From a checkpoint of a small image super-resolution model.
Model: norm none, depths [12].
Training: normuon at rate 0.0016, 33500 steps, batches of 64.
Data: trained on rendered rooms with furniture, 72500 training examples, 29.6 epochs.
Rows from block 9 of a small image super-resolution model, named by matrix and row number. Rows with one number belong to one channel. Each number is 500 + 25 x the weight over its row's rms, rounded and kept within 0 to 999. All counts start at 0. Numbers have three digits each.
Before each channel's rows are labels from the 100 images, of 14976, where the channel reaches its highest value: "responds to" is what is common among them. Only what is clearly more common there than usual is listed. The data: rendered rooms with furniture. In brackets: how many of the 100.
# convs0: first 3x3 conv (model.blocks.9.convs.0.weight, 96x96x3x3, each kernel summed), inputs 0-95
# convs1: second 3x3 conv (model.blocks.9.convs.1.weight, 96x96x3x3, transposed, each kernel summed), outputs 0-95

responds to: flower (48); ladder (34)
convs0.32:475515513487512473506491495541429553501523516497486464493498511540498524503546494503482497542449517539512442463538448491513528508490465527492503467500481485516516523518496533507525495505488479506501473496485487495509536527528514488483539500467479505439510530515457463481490518503505493516
convs1.32:526480484537464524502513482493523472502468476504490508500471494504471515512513501466492486481597490483505511546467535533489517500503552467502512507528467522452497491481501456497468496514514488484493499502511491521499469471459477481494483465542544482538502436504498492517499492486543502519

responds to: flower (56)
convs0.81:498502509503502514505493516491525518494555506487505503510460502527497477488467514495513496448486506499537510496492572493495565497542529485506505471520522499497490505491483533535503494484517484492514531449463484515484467405505523489513502486511476500538563485497475533504482508500548495484
convs1.81:495500512504508495498488480536495484496424518511456481484535510465486536509477501510513501525476511510444506509514456493474444507485483497482494553501503495499530502497499511462519512506496520537506478555530524529505529543479453518501466511478530502469430509512524483505517504517454475512

responds to: flower (56)
convs0.72:513546469467481457513490491523481492530523523478510457511502481503500557538491499481531515478486487474461514549501478459515476503495548522489524497485520543496497509494470483511541498507501530457532458486489488505534540543470478515506470475494535530544474512484475489474485521473482525480
convs1.72:498475515497480523479502549524510501442457500533543489457489532515512424499513500489479463471489500520465491437488438496496466508496491506492461488468519484483510480508504502492495505448486487503487507531525523494483479467511500511484457472506458474466487486508541486489529472510481484503

responds to: flower (50)
convs0.93:490513481528493503471495498500474515527509479490512514546532494527487496530483549493564503530420469503464500485508501477525452512512493499504486498551511481510491494472463477509517478506482488500453459489497508511469469496504487541519479490490465518519465522448518479520482503524489554539
convs1.93:525513488543501511528486504530525480463508497512460565525484500472514500508513436488441491500546491481481556513479508533510459508513512506470507502461516464483486495518505502513482534542510520505513512531516502481555490488495522458502502510530494488553493507478509481452518510483548515487

responds to: barrel (48); flower (36); largest object: barrel (31)
convs0.29:500480491463492554486519455530482508486496504495492493511546493491532535508542491513472516559516493489555502498499491526513442488515508497489501514517482454502524474472528510512507475469495501494530542466501497503477512445500500505489555527512509467475489492523507498473489462490462432530
convs1.29:531481490476500478502472598498537497483552533494496481519537498501482503515505495504535521471496465499527508484486504444497506510493484516491498503502510464497488493509470481507554506481512496536524484487524497546433462463502513497517522524540468514502515473508505497504492510498537457450

responds to: flower (56)
convs0.86:473514493524499493506556494517483464501524505517510491468496532515524498553523547482539428462491476518531533540449516545523479504474492499515475495538493476513493494553504528521463531487488511470484515471525503512504487453457494534487498493485471511532495501498494498498511498525525458502
convs1.86:506492505472532487503465523490523564528473525508468545528491502472472486479482492509453599521503522482514524494538504447519535507506482497495514477493487527514514524449521518501542480511499506519505511539477522472498506491507500462519503490468546494490480517485510485528514500485487547506

responds to: flower (90); count: three (42); largest object: flower (28)
convs0.75:515487487506484528500508488457496504499487489508475497512513491521519469514477529481516524439491551494517520535519484554530531502481493481540477494473525484484441483491501468518515507470485522504452510539500502480520514503480482490507499543515500518432552504458489484517497488547472441485
convs1.75:491507503541509511501485489516510490534489552506495521497501517490494544503522500517507526504516463507530489483470497479480552513548505537510502525496482507537486499536482532429534501486529479504555477489509501536463509486525522491502544466564499496456499440478508528496514479502523463491

responds to: barrel (52); largest object: barrel (30)
convs0.90:491507506447513516509510511514525482502525468488463522541505493495461488526466521510498503519510532496558507460533574486470512474520489492506497568505501468478518481483513538519508504502508500441478499505491486461453501516466502510517488557504487484485510467474543511501484496540476482487
convs1.90:506496483516506516498491466528516513504514544501479513482527498486543502484536540506494515446508450497533516535469531548523529512497476508524503473490505527510494473539529472523454499482511485497548553503478481511469576499541504496464539478479497510478525487527485510465505514477517506476

responds to: barrel (61); largest object: barrel (43)
convs0.40:478462488468507507506529540486513464519488452526534496525528498525536511454469519498480478498484499497468489473492533496484518503512465503519495507495454421477487474517487480533518489479450503488513452516470465503475508506527500515500540525522507523494563467515507493512554496518478505499
convs1.40:494514481500515525502450512455499522524518512497500525528441495509534483517527481519489542489498498469533534484494472474493499531450547512535510518519520509510541519505508503462485491486516523456543534496523522515490529547510499506469462511504522534504512491491433528516515555498509518527